config = dict(
    arch='vit',
    model='image classifier',
    dataset='small charts drawn from random numbers',
    train_examples=203450,
    image_size=48,
    crop_scale_min=0.8,
    horizontal_flip=False,
    targets=['trend'],
    num_classes=5,
    norm='layernorm',
    norm_position='pre',
    activation='quick_gelu',
    head_dim=32,
    fused_qkv=True,
    bias='all',
    qk_norm=False,
    parallel_block=False,
    moe='top_k',
    drop_path=0.1,
    num_experts=64,
    moe_every=1,
    expert_mlp_ratio=1,
    experts_per_token=2,
    shared_expert=False,
    patch_size=[6, 6],
    layers=8,
    width=160,
    positions='learned',
    pooling='class_token',
    mixing='mixup',
    loss='cross_entropy',
    residual_init='none',
    optimizer='muon',
    muon_scale='original',
    lr=0.02,
    momentum=0.95,
    nesterov=True,
    orthogonalizer='newton_schulz_5',
    adamw_lr_other_params=0.0026,
    grad_clip=0.5,
    ema_decay=0.995,
    steps=19300,
    batch_size=128,
    epochs=12.1,
    lr_schedule='constant',
    warmup_steps=380,
    weight_decay=0.004,
    adamw_weight_decay_other_params=0,
)
Rows from block 5 of a small image classifier, named by matrix and row number. Rows with one number within an expert belong to one neuron, the router's apart. Each number is 128 + 24 x the weight over its row's rms, rounded and kept within 0 to 255. All counts start at 0. Numbers have three digits each. After the name is the row's rms in percent of the matrix's.
Before each expert's rows are labels from the 100 images, of 14976, where the router gives the expert most weight on average: "strongest on" is what is common among them; "lies over" is the class under the peak. Only what is clearly more common there than usual is listed. The data: small charts drawn from random numbers.
# router: router (model.blocks.5.mlp.router.weight, 64x160, trained with AdamW), inputs 0-79
# up: expert up (model.blocks.5.mlp.up, 64x160x160), inputs 0-79
# down: expert down (model.blocks.5.mlp.down, 64x160x160, transposed), outputs 0-79

# expert 60
strongest on: pie chart; ring chart
lies over: data marks
router.60 088:130111147117119106085135120119150130140105097081137191114167107148146106141139095085111132158152094137140175126145093124116097113087123140136165127122133143156118129119124160104134155143115113149114161099104146120094104113146090105163086109
up.0 103:146157122107130120146088095126089094126132110147156174172128126151142111111134126107104148134087155144146118091119149160119136129157115117140141072151104116162063155135145123139161145095138078145159149125127146128111142139080130123131095142
down.0 111:094117122143125150131133122109129163119110113107141111123092147124110134189155151160107108126176127158119105104106167154106133101163066143119132148107136144167145139082151100124136137163116116146099121133156137140092072084140112094112129157
up.1 094:125135120129180152130084154124100143128170107124110139143120182140111115159132141140117116116126154099135109104124200177103129074146115134097136145176133099147141121124092136099118093127140162080131073156132137151112116126108103104107140111
down.1 080:114135113103132114154135109096114164142132115132122140109115101168102114131116113105103114093114102129126102143090126152127125172168141118140136182137115136123135127086162107164156124159146122106110104117176117117128057141141109160124149120
up.2 100:122101136097132118111097143122125131163133112146116158081122151143109085130126095133146161121090132148168111140128126090107124141145121104143148161161128086133134094131142151127103141115131087092100167093087107123144132099133138104150130137
down.2 101:117116162153121157152124134111128142096102112097157118117103095194105168077115172135131154100115143156174161111148144133136084119082099123168118095132086133094153158149115131151120161144140131134155118164131099155112094155106116119139156108
up.3 108:133133119113136143124141104150127138107097138160129166142143120193134145140111081156168167145136118072141115109109176182094086128115132107096104093110112120166127165133172182112143124089129118144156101099138125132110098144137118159081091144
down.3 109:111134143171200110085150118129164130085143152140118144156086109101136091109132097135123107120075121096124130118135122121133083156098153165117106144138135148120143129137114163120146178132133163139111122107151136161125159142197097138151080120
up.4 104:141135121123134075130148146129127179130112114150151134101173096106163134146102142087134148105094109121087125131138163179131120087148121127141153133192113107133102138064134134165154125095110103128143113106108159119114176132164117066152141133
down.4 107:120144110110125133133096117143146160087085103098159100109103102124148149150112120078127112117129125157178132120100145113094134160142106104105148142117147175128120124170118150132123124121106136188122166123102130136144141093132165196139112162
up.5 108:126135093156169156158111132198152110120099127113122152134101149092130192122134152096108129125150096143119118146125140134107110075187133131133133110133154091155130125131112133155125133108151109104133156104126159113088130160101153102171088110
down.5 107:143184139156128116136097109123078152092106127087127106128100106136111102131143125130133120110144145110129127122146088164127127137184118152121156141102119137136135171116119127112134124098065157117109181095184120099142156120168153170138182153
up.6 109:121143149124157118094122142118169106143135132180130155130129123114142108098128151125123061130122103114118140130132143106101098170155130165123139129142105109125135115129144122128100134163128147156119190143106133127101101129188132048164120129
down.6 110:137137139150066128109113138100128154144126119161128140123108138194107105151109132136131090095180165158138124122166141123090150151102097099140137173132144142120133147089122101109157122143137116129110100137094071100098112118140174087070120113
up.7 104:121127138106120150135149076134064130139096119105113107115131184155113132119110150129109094154117110185142127118139140114130133119110126113126126180193125137139153131109155141099114146128144106149142084166082118137121127151129164129117148109
down.7 107:116104147095095121171089114165108132130150098119092126134124097132190132118121114145122137167136119131146127178133077145148157112151125162125135115112123138123130133128147125134141109118117148130093132168194169150142162147103159138093119066
up.8 100:126117182141151071123093103152076147135123144146115107092130136150131165126146115145140117133138146151144103130116101139123114084151118099115104120164101142121185125128131167084118166102135103094132149113147119129117182123126122112107115141
down.8 099:096125149139177182146193121124119115093115130144119122122105105095118132121098137161120126145161124125128118118132136131108134112085147174110117138135140124132123163092134123112163142112122142093143143100136115075179145117115112122137179145
up.9 093:139125142130139136128073127140135114124135171119111088104157142131156169129132117073106128123138145106115100117126142153092143081153127173104135131139114064131126153148105119114185115144133122138113084144119093144106160093121133095144139113
down.9 097:107172102117106109114160147108139148098102143136133114110167115114136144168097110153112131121126167134107103186127143152121111131136150146131182130128153166132140175168110133091107101143105145100111134097140129158111135139122132167146127108
up.10 058:138114100109124113152145162101136113142149193142129143123129151111145085103097144165083140116160171145141129135132124123182141141118112089153149144125143137108103120091076097098121147131148129131130106102127124114096128099163122132085112111
down.10 063:124094120135104119147139132103156121148161114149141129160120141144094111083099154099144132146155160129130116119135153125153146118172101167161124100129163160136107108150143124119160096150122093137161125165176159137104141069128144083151106114
up.11 091:138097158103091126118100163152125143064104129114095136182119079108176150125155118118098156097090147145091111110117104122089110118184131154088157167125122139101164128155141136133142125128139047161120104139160131119152109133133120081116125131
down.11 093:103141099125146133153131125166151092134119105120149138133144126156095106134145142137114131134102143200169128096096122119131157119150146140106147158129142168086141134149130128135096155132144109129102139133101100151074128103119133138115098073
up.12 107:098100118086107097124117190136151145101164121134098163151100125151145114130159118154141098115092088132090093139157095151140144144090133107142082139161134113144114122149138152136122134083131129183163144116143143113101127149083120118136162068
down.12 097:150145130124176107149172179102191126130137119148145152112104124124099118176125126130145157092109165144122160115107174101133102104104122073109109136134137119117171147146128097115158148118132150119118154186107146094117111144130141174126101111
up.13 105:139168108172129139116157118151105076114144143119099136157114147148131158106108128131080193130135124157171177152152117134166112173171125123134150167127125133143126097134111107113115109119111113133111128117127066111104131140120133100128114142
down.13 101:120127122067159168123152096162101132193135127136133120110118175083104117121129120146144150142118161173150107117145119097146118117119085159147151145131136123123102145153145166123139104133114121090114121129136142087131129175118130119138145148
up.14 092:137128109175102140139088142156087101117133132115122098147119117131130160100124132100148140153146152115115142156124096095162142136176123157118116166142134167126088128153117126144120129133131118134120161133063122134120117172162152123128182136
down.14 089:112124147157163142115128136134147194114168163115109138103111095127097108153136142147123154136093127115121160107145145142073157125154133110103134115114141113153088146150112146128090132125111142120142133161088147124140116171123130148055181076
up.15 103:129201115074104116123107106098085114104139112137126142142118129141183181123138127117117145131152094149162119142130142160103176113191146116107108103123141097114122125157146086133110103082124116119093122132127154128125155064145121115111102097
down.15 105:161122141137130137112124098112069112116136132113147141110150135160136142128136141092135115162138166139116119152104078156160111196117124155132134118124148133142089159126182141097103136095124099130154112108106156180097095120171120149152104112
up.16 104:109092116108111126106084150132135138133138109125141084140095137212133102132115119161123109092136140152162157140150115117163152123144136143146133130096163098131109152118112182127150117138111144097142165131076096141111111164100158166123101097
down.16 100:129116154138124124112111109135151164105105129123130150123152102142139114160099092143118110132100158096151084093125123128130098104110147092096140160099140138153104146130138110121147109120106107145156114136163134178191171114090181082144104168
up.17 091:101150145096092154139125123135136107135113103123119128142111113086116140089107140138135101115101132133071118124147076156133173150177155148144129114162174155131143107151115101170113115150126222150113145177102110143175160066134122102106111142
down.17 093:097099104139103108139099083142112142168155139131137134098137109124145091126115166088139145094137104139141153148123159152152111144127169120115115111134126155117116157102091124111131159153130154114122100089103161135115081128127151100162120121

# expert 39
strongest on: heat grid
lies over: data marks
router.39 109:144102129130101092110154113115147099190147127103139130049142107122114154124113139108111120158147094168178116178148134142137119056109135136107133100143128125148185055113088158097151150124133144153099139119078134132125095104177103106157129089
up.0 109:123134172141103127101199135132174091120086124107138147124099154122121140106116133131139113127169137118167101117125117183127155145141124131132055159191105136165114173120123181133145163128135099108113059078106154123132143101151145084116141143
down.0 110:164097107141179118159105129139115123116145139144138145123167144143164178178130156092160118105118132121121112142124111155095176118136113120177138101146078099171146110174118146108103109075114146138175120070132144128081153138156124135094124099
up.1 111:142125111147173115146151149145089155108142109118144136114123144161136086095129085155147146127140165130135114132107094120111124094097118133094139172107139188160139127151132164140184113096120121147138095117144102126154126115106098167114104154
down.1 107:112120138103100093141102146126081183122152102148152135156119128073089114122096152113127112143110145101125202090166146125203108120124169120125107153156106123108134162113134119157144109115128146126116116112153123095131130156148126163135105131
up.2 077:132118083115126195107166115129120156110120149178109167142101115110134140119123138121140125135089113125153127113162126161145190105121143172119080134147151137109104155158133124157113109109132100084156149138121146121112144136128143144130120133
down.2 078:103096157097113116146113121193164126147106104133165147106163126135135128153127160124098129143121129111133169095145188120132139116075137121166132107159093102118113147117189122101114144154100110147119122137123106121124130154144147129152145110
up.3 089:128171136143141133143164130137106146116149120138117154157113121141150178109114139125116134143180131076109139129120127115129070099131125120053160126128121061159177160154106168138094133104132180128093131136125155132135136113101119146130138199
down.3 096:152110121106140112136140120084141130116155106161137142112140084171114125124158111087107127128104127072150106096103118141086097123146103112078148129157115124151109154118105198121159148141178119156136148131125142122145108111104143117179125136
up.4 105:133121088121178122136136110099092168134111123104106110065137126141133147149127145142135116148138103111156164110131120138126157161147128119138124128088105105160120131208132160141136137106149196144081168125154136119117110155133126129079110130
down.4 101:152144169142090127131087121154132185074148129114170146113144129147134128129140121163095129115056128112137119120120111117156128139139161155122155146109069173142158133088154118108133157145205123125124107110136159103143114098104144138108090146
up.5 076:129152104121152150124114132121085129133081139137088112150126095151109111126114097162155125137062105138131120122139118131128096099120132109111163128103147135157148114136105124126105109143082150167111151181122145108127169099160120097102104095
down.5 075:132129138130129110104154138147113162115161131135147125104083098132153120109115155158149140143095145113143110149136121132106163132147122142177107154162153124157123088144158119160088148135096104157164107135113121125085142159126084061137151101
up.6 115:127118113145139096134130137116101144133151122107175128137121091106093118143128142126130081127146082130149167165110162087107112150154121157132168147100070175148091102096147149124145158126137108095179134160094072114143120115133130158147118135
down.6 101:100141156167137112132120131139113107130136152087078133131182119147087101129124140119117084156170170132143157154113131088173092140134129135066153088139133087138112150140102124142133125145107163117113143143163149135129124105140102124152137147
up.7 104:107115167119159132117108092089140171126109120098140146071103154090121103135123158112150170108165111152130161091133142147152133137148128113150126137099130135143129157098106116119099146108128125134094113149126157134117136129146134110158150106
down.7 087:128146146120129094145116132097121178105156142120144109072128149118146113157122071103124148113141174133146102125131105125115106086131157153142179147141091187109123140140107160166132130101123081157100140132120166184115106119079101138129143131
up.8 112:129097153123123148135103110093098140169134118113138152064102131120140124161111147085089122141167160127162155121120127135130133080123119141119146116136094146114142145164098125108139130146120150112125110125113113135111132095123105167126135124
down.8 117:109117121152113106122103127150113116051106113126155138104196129125165143128098091125138172147083142100157188115086163124144147108130151134137140163132115128108129122109131134133127146110087089121145145070095147133108094117117118098187121112
up.9 101:139137145124056114132144156112086081149150118114080125152146110159147127134113125139126128145183114091175113087122141120140166152112118068117104142127148119155147160138129129143129126133124128104146107110089111115138111112108136137146101097
down.9 096:118128122130144155146115110141107148114135165120150129141130187120132134134101134071155113115149150110162108163097133140121168102138106105127091127118132107149116109149123128146169120126106083127132144139110091149139096105112136136157096143
up.10 083:136115138113163162139150159132152162126144119124118188112119130123079115149172157086138151100109146133111142109123117130082138152063125069167107137065131102140086113144145088123157137143109133105172123147147091103112127090152158162108145118
down.10 084:158162150140082141117097098115175162108125116177105142126143158118159141135098112078163156105186129110133174145156127140142127151110170167113099105128116165098087150085160142161103128097144124112112124166129116082135131118109135126117176107
up.11 091:121179136130143123122105102112088142130153123116154120112133141187103173147122101126153082098113146125153097153129091157129143110111125123132157148132119174114095169130114091119123120086135138112112151154106148133107157108172131143172115136
down.11 088:102126144096164144143147119157133134108114106105070144145142129139133102133112099118149094122141158091150145121125145099153115095103118123185170103153139148154137140108166086117121137140132140166160127088093160135160129177116126161149158164
up.12 102:137135162152120129132138142119137123162125126161107154116150089111119154138123157099119154116127120138122139113100122107130122131077138104154102098113140136147168146137117155153112146117124151147148109137097091125153095095134165079147119083
down.12 107:109096139141091166135141153105106138098113142135104136125096124155126121144113081118095131090133095139160135128099104192111097118162100155109119079145146139117137120108099121146148179146135101169135141116109120111128108166175133137167121125
up.13 111:137171110153146133150123116134139145099085115111144134126121161115126128145079177105093149118085172119151111129136117077099090146116121102122124148136127093141121136142117137131170160140115130094119132098100119130147122161101137127170131114
down.13 104:122131136132137154184174107129112104121083114114112120131132110145141144153120128127100120127114119082115155136134139143129133162151158111109101098148117133136118145161111079136125154129179092082101110104202145145204131113141129079118074109
up.14 097:137093107148099103127114132105148118157137108125132118079159115128114130152127115058094097163113108131186150162137145142125130142085129178103121093170125151138171106122129056112159126113134142164155112128109165141125146088095103153132173137
down.14 113:156161123150125112112163114143154128044093122139176131122130145106111089165116148116109111111128086133108113115121115172154131126134155094133137114143134148134120157140142118126135155101124129146117120104082128107116105143119172178144135151
up.15 097:128128152116122126161077086091130119184130126121121098127105123084119107147162166121170125080126147143122084111119119145134111109098135125138134109168116088085114100117109106167126100119134164133118142134146101145128098105120134140131121129
down.15 097:098114117161093097121142148166116138110169142138113160107142114144084149168135117123127173073128091128164120144142136136150107122168143160106158178117155115116080114111128110114097146106106149085153126157147162144062123136141146109126123134
up.16 104:136088154141125167132111147137162150091141111140139119115149187130119185115105130142101148151158125120114171129127128114116106151072122100118134138123138122139106113142155158122130132142127107114134064123078083116137118130081150084106124129
down.16 105:136138120137133149128085135089133138117112119121131110167169154141161110136115153100152111099143132133071132163158150133098163083156136097149089111118113146125111151120109134149123121134132125166162142097141155129179100137131088132148123133
up.17 100:138141098158117141150143168128123138100121123130134116155108084139156153143148121135152122113105111113143150186123124107082102115131121144129135151158139102139142128114094161164124106088132122126169130152090135136141132136138124143111139160
down.17 094:116158113139167153076115124168115127167091136121089146110123099128142149100122161106128158173121101118175099139157124123148099090139137131174143129116155162130149155141120124108139110115131124116125118118156116132176118132152144114137146144

# expert 19
strongest on: heat grid; dark theme; dip in the middle
lies over: data marks
router.19 144:134150130157137116150160110114115123153122144125143122132107131084120159152130125103145152110135146135147108136143109130145146110135139139130090100152079147149171106167141164119159122110146189107083146101158111126143102104112142161126110127
up.9 106:125094115196137117153117137124145129114129097161080115167125101134187155132190137120118152124150110112102145094124138142119129130138128106137134103105113118109094135096150078117141162094128111137130133156120064122120118161111152115107137105
down.9 105:155095118149148114122136144099129094119132095144140157168105164131060110157100134168111158148097130089170147107135125125162126115112138133171092109135080133121137163151135146147134118100130104125113142132128139152094132133077114124153158165
up.10 099:112119168122166164121161136080109152115151101078139100161111159161083122139119113141162166074053142167134137140113117140143139093136121149141105146114125122137092123128123113134157137157129128120142143154121129116131124091135125137083127136
down.10 102:119096082109168132098111171102117132142155118159180138114132118146129109150120147108106134135131124123142118134144145087158089141133106142120124144155147100121095132149080190130122192103139116094093127156132107135145103158155137093136112128
up.11 093:112149098122153115116155115113157111133176153125116092129142076099115128117115126145121148125139135112099102039123153120122115081125132138152128175128115121123150152165155187130133152114115118124125135130109164140106145128121160127096137133
down.11 079:135105143122131144146147130115082144092144150090179172139129138118082125123129175105134134099114150160104135138100156098125138172137110106109117126132149141099158166146121160124108182122139132113096087095142139145118131113108085122110116161
up.12 111:126155124137144077132097097160187112129140125147139119136109113090163131122129116109141176114143162141093129156125119113078128108116133121126115145195105083141137119122150134128147152109131117153130107133102141132129125132135150130117210124
down.12 112:137124128138146131138127130155141096098115106157155116137154154171099081144145113170112140078156134102099127109199114176138115140057140089142135143109104141140107107145180152128104184142119081154129123151153125092131093107109090140108110108
up.13 107:115116148109132156139138152151108137126111146117106133143128140156129074153168181081100141176169156106100124151124129126139154128136132147130148108143088119166135124135094121106066140059125101126063133110155164149092149146117089147143093127
down.13 106:137151087145114144143086136145162108086128119124127130094123106171186138115136130198154163106121135122117082103106102170138121123116120132133136137114122140093108115140153130157141106100167114130137132162108117131115092110083109129128121133
up.14 106:126119142146130143138133116126056132157110104087110146138152125134155172125110148144080158136140103148087119193136122138131173146112131105143098111112102140132153161103122078139133142170127110141090154096119090127132121124123122130153128147
down.14 109:147130143123158123123070156134107130096182136115143151142151095081142098116116114093148071152122119112142089158113096165102125147124156131137172142099094146090176118129136114136140134142142163149171144085153115144153178139111117135157158122
up.15 068:117106153120141128172067128135144122126111086148142152144137126121100108143210143168136097138115093130150159131142103141161113151101134142122094134132172113128136166131128101124112153105125107099124110150068151122122109148119130204103113104
down.15 067:124108133177152159142129133156162161133159108128136106132091133116126103139076119116121132130144130098148151112156143134130108114146083141116106147118160172112091131122125140148147140145064106132098118117135118061140120140175138128154123160
up.16 099:134093103087118081115118109098128130112065151112129105096114110161124106123133113131097115141160146135146115118125133127139127113133132142143110090121168180184099147130148143141133119119138159121112094149133125115064095136152105202119154115
down.16 108:108136159134154152148163131141128153142102141145146118187128158136113135174102111226104114104101119102123101148109157100157142158163124150106131153130098133141107141105143093109096109129125128134147158124086096110128100064137124141129146113
up.17 054:104124104119137166122116105117113099138140117148102130150133133169136155176173145137161150141197096085134129078130084122133110177138134118102127125148152108148104170124116134113118113115131139103109171146151133151092134166138123093106146138
down.17 040:094154142114154123172131120150137116137121134115140127135129090172141109116146113082154138104133119140141105175198157102137119186116148197113149093110155104155121095151150115123136136130132121155107136140099159131122151126138144149107088088
up.18 106:131117114128142141135139102149138096134168124179111096160146108138118119135132193154124145098103199102121105091131121120113127068120122108120078102140141174089134122154130165129133142146137117140113161091117159128117128129145123102170089110
down.18 103:112144145144119104107150075122152127136146134131112126136081111164070125152122114140122126143118089162098142168154163140109106126116126074177116151153094066101090108131175142130117169139137156139109122117146127140137119137086124105128120154
up.19 106:132148116144157141101160160096084153120089096055108123147120129120143088115176125136134082111166096116162097135147123142116111129115131132144121112147105127087112124095130141151100134125127174125113148137157112123111185141083105143178159099
down.19 101:080139080107171099128096160156142120141106145137168102143172115140157088112141132162135136136100123149133133096148102084149159103150116135103151159128103164133138125149144115143132135106143131141108137138109119115120129156130135104096118174
up.20 091:126101109112090172134130162110107129129116127135084117126159135139152114102135137154074146171125163154149110144126099146105106133136133100158121112157139092086090078127160147109182103098121140148126140132110154127116147100151108127139156116
down.20 098:147133128146128180089130144118113142130131114132092080122096132141194110135101142150117136160126169088163115096113166131103122132107061119145107120122083203116110132143135079128084125133117125114145138115115143115121127080124098120146158174
up.21 110:139156123156177134133114119102138139126111128109128123116126139101162176107083167116146121132132156099105082131128135189126103116111118183156126148132141100105153127201154100163123111125111155079123077140102127120152136134099113097128083100
down.21 117:108112133098156132155139115091116117078154137131149110108115112124143121156149105086128159095123102128111133149099158098131117170154128111113137146104145158155162098160075118125142134113094105143142143143171154114129113153138107143139128134
up.22 084:126170136172128145126156147120115118151137134157150130114124139116141127120092107106152127204130102149126107148127171083091117130086110130109149090110159085139109104135174110125048170160137164133139131128139128138146142091134125142133141166
down.22 084:133124078142141133068139115148135102101107091141159110114115123147064158125147135067127129081147109132134092145138182101099099106153107133172118166125124121136156114160072159123150130152087150142131145141165136154151110128141134144136119145
up.23 107:141149116131113160132135120101163147083082133132144135136157157116148127135125162124128096126153156141097137147137125120162108170107135148153134144118092115131104150107125114121155189164119145082147158164128078131107109157133104100143108125
down.23 107:087143121155061103132136127171148176156167120122096134154120133105066149125119098138131130165104129133143144093110163183136086109098106152125123158126119101145116157118147134109101136137134121153155120160155165126110100081129118101117136108
up.24 073:125074115078111118131121091161086131129109110127060093088162151108167116122110144169186128102124097116141147150117126098119150134123148166124090088113134129096102107126118116140136092119129080121158114132114127129100110142087142145116149117
down.24 060:128132116171134091100101124105154134142167155124134158130133095183116104126114094114118131162103130159182129066132104151102094126111155110108117140144139148135145151156084116112122127159138089099106112126156117120106102094124167162165166148
up.25 101:124154105117107156132141155111099087093093100142155087131132134138131136111122135110138124078143135145081146104132137136106134153127115147178089163071148141156104118135159101110154116150160149161097127158138153109124140178137076165092163132
down.25 099:130173116113150131182160111164172165180146120144121129099127100095145141125117105116141133088144108096079165089112141137141104182115090146112145103123147163117102086098159117109134136153093124128125094140105131125091141140114104168113148137
up.26 048:124135129137088126157137131129112115112165108119114085185146126107124131145110124170153151124085097163135149120136166144103152168119132118136074174132146112108128140141129132150125119149137118134135113136099131130134118172124120138113142115
down.26 044:128136121137135143098087154113112098127164133143100141103126129108109106171104154123139080148123116105172115158111131116161126109091079060152165134146119095098113145112111161088145150104131156129071106124116158133172147125121160105134112123

# expert 45
strongest on: dark theme; ring chart; pie chart
lies over: data marks
router.45 156:126117148115128145153085166132077114143150151161108093122083137094115167133123073129123102098125132174112123128113161140123120146126129117117130109144168154142135136097136159129164122136128134098102158134070132124142107128136113088110151130
up.0 099:128126133160090103125130128114142181141114114133131110117109172130126154121147073089148149163083128096095102135122139158093132143147127154092104127085105143099189122106118123145115126146105145163125137169105170119128167125174122086131111122
down.0 093:170128098153125127124132108128106139144123151109124132155106146121129135121116136146129139160158154139125130166116144127086177077129131176139146120149154106093142090114130163137139130107132105104115088127155171143060145118165125142132125086
up.1 094:137085127124110090141134131142122154156159144143056128099128150129132150172105161122161139143141104154118119139118108090107188129135133134147180138084108155134152104136111113157099136124105116138058099165083105127133099126122144137155133083
down.1 101:089147157148136120119115146096161127099144143090107102172136183142150109135110118079109125083184144114132107088166136112129119138135121137153114150133205129110140128123120147133176157129098120106150129111156150117167115141129174136115147117
up.2 103:095137115070098136143128116105121112158127171166125129160139074135107121156113150103141117136083093111086141160128154122137144136140131099126164135165156127124119167115094157143123111120136120144147096164122150127089169067109152124128119112
down.2 088:165090147103110136141102089117136147132110161163108131154120106135164053156150135093135132166131109125140134132134165125128102117144125117123091153118104174137168136143108124138155076110102149143137126142111086144164169146096142126121140128
up.3 090:137119120128084119117150117164120119139141148157162156170094117145146072149140122127099141101112173145114175125114136134118094122123140145134067105149147117160138110159133121085155165153137152135116149114163111147149126118112111169098168114
down.3 095:128125157101117139118163149121119105156135074132123118110112132100111114081145126067121142154101133154097154129151137104147099167192139148139130096161084132118136170117119146136143158134164116097137108120151128130079149138120123101121134105
up.4 097:140160151124072138089137169119140140122149116159127150133126147148088148118135087116101129184172126129096123128133161120159148173121124139143114187122124164141106108149125099110151126108103119178112156131121135125076149131140126129080113096
down.4 106:139126123131125136131117165060117130098139111184126140134159137143103124125106127096135088101153148101142087173089100140067105136130128118145168099135144112131127110131126137140145138137144130115150128155062219126152178125136103143134168103
up.5 086:131121125124137099107142143147103169116130168101125091129106111168119154132105171128161118150122127126127114161128096090096157160115126148108162148152084123163143102083120088140117134114131155125115123139101137146138123118113109139158129127
down.5 092:118093150105127148120088072112112130095121110102134144151149140128124121112157100135139140086159161117132094103096151110122160106159123126144142116133121146134137132106083128141113124140137132147123141118145150156097173092137070115126109136
up.6 081:137121098096120137132127113128126165129140148125168113178084158102126097140145118082155111093099108139165078088135169092125131131108126159141160140092116143133123116160135145134095136156134166163153131120137146144168112122098125141094128091
down.6 073:111113152163098123148089113191122101092139111127125169101106150137121123158152150110128128149090128130114161128140116151177120143146151120128100145110131109139136161101146119112129180163124108144133146083092134066097067103157136079145105097
up.7 110:113109138109145135158110116138146169118108152137131145201147136158100114095196151113107160120191150142104114144109104149123153113144126109116124152148160167161152121118118067114094094131123130086139122122100162136134088100147127085108119128
down.7 097:126132097151087126128133100116096114163150135125128110131144130160115138118186151133137099100139166089120171099103146110120135136130112123091104187119114113137132145157114108117112161121125142154150105110120090115170153160135154088122118147
up.8 105:137120098093089133121097134141116156123123125126114137109099120118120133149158123125119141163139108150137138110122140123137117103130132082113166101108143126132108103133144107138099152168130111137069136164122143130119125122164144135114161058
down.8 109:100133181117120142127096165135146158101145134174130119129069159082122109141137102090107124111125114137133129092183142120148099108137114177144134128162142112145088113117086124132162109095131135147128133148104138128159103144108138136134122139
up.9 091:127148100123114146130118138082150148131125126169152177139132154114151118141126117089099110156138117156121139101135140163136109133135142097149140154120118136129154094127110126157197122129143108157108132106115166132113118154157065138112148093
down.9 102:141113128140094156145119111170093117084124110118124123156093125164111185119110076120117113127124115170135116144126140149166096118172104111140112134146116139139060139120132122111101084130091148125137159058100129139190123171106146128097164157
up.10 123:132137135159111138118187147135148083112113126103135129110144118114105140145138147037105155142133179129100110156107116146146116109080125138145131146141145155134082140137138150144137126150126123123091177157110129120147141154149154098097141118
down.10 115:131124114118139123088114135134091141154127105152140114157136128175107133187131106158139157157123137099114124119145112131133139146132138124120131143158117105158153090155130135101106136149140138105166114084178141133109142117112161082121137085
up.11 096:127127140105140161165136097115162095141130156082142138162100098104103184154126153126167144105092126099108113074123142110114136106178126113129136123133149158130145167147120104136157117086109076133113164107127115112126130147075119111142097146
down.11 108:155110155107132109119081115138135169158106116125118131125129110153118094125140087140120095138127166150104151146128101110111124140130140134131154122116157156103092152160094134114178126153145156132095102134125053123155095147157123165100158151
up.12 095:121153139114137171119136118123139157088132131106175116171111133134147115137180090080104149144155153124145149133152155110128095123098127116126081149147115128157118101108132109108139135127123142125115117086142169127097093130105141163171128103
down.12 097:131180158119125113096123153160121065146147129151136094096110115148130132149100130151132152101087094136115126135153092077118127113175123097149141075117118138154107123125151161157085092132153087142144122127087154129164119153141134114104156117
up.13 092:119120125123147109116084109148106147094130091131164147097129156163178126112136136115161096146172131176084129112134132125112123125154121129153158124137107105123145160071137087123169136122132146082137136117161146122133086096123093148088138160
down.13 107:150121072102119164146163122155142146132108098102156091192113162148153124111117103138121129115108126103141155113114151142070136163127108136125120160142111149087129124173140094126095128112100115151151144164079107127146117161121135134115147119
up.14 092:130101076163138161158126094132144116133178141140095106158131102090114105146162085169111072124121133132154123105131126094144149150130138177115172132110195130117112138166137145126127135172098106107131140142100132124132136122141126143152159095
down.14 103:102168162126153128132071141134117147147180115121130144099129130102124127145092119119113186137098100135097130131144162150137145124111114091132108171170149109147137121122077089128113130130154160175130142171144069129131105134083129103124112139
up.15 104:123138109133110158145082070153100161127149118125083147089111115094119138110117099134103116085113081148179070126147080164120137141130128131129134118120119114109151124136123155135143120124138127100135139127116156148143111122156151111129099092
down.15 119:149103142139131087172138153103161126095158087113121135186113139133151124142114137140121144149113119105095118139170140071127136125138088117167118142141136165133116153147083133152126107133136142132083168156108094116151121142131122180116103120
up.16 096:127180132108095133149157138126126124129134130151114122148085160122088143114184085122113122114101091125144115122161142121106158117105124118124153127135100128124099071151110094119114124135134090173133122128109129137108106114061156075106149117
down.16 100:156146161128121163137088146150154102132161142098111094154116119129127137184127166090099113154143128125115130136084165091115089124129099130115130130166191096113083115091133174118124107124139127070151133123153130112132129144128124137154142088
up.17 097:131118087142101108112106111111134132138136120096134125175147117091118105128145137131158111175093135150133145133125133110131158130162134142138114157103140116081125156142136169121161131123155116124114103050134170131117158135144140087105119158
down.17 088:102135119147136135133133081096102130125140109177117128130121153129110163122122097106131111166110108113125131199138140156111128104145142159122124139143095128134107117101115153149098169142136171151140067138138099128152092121142135184136159120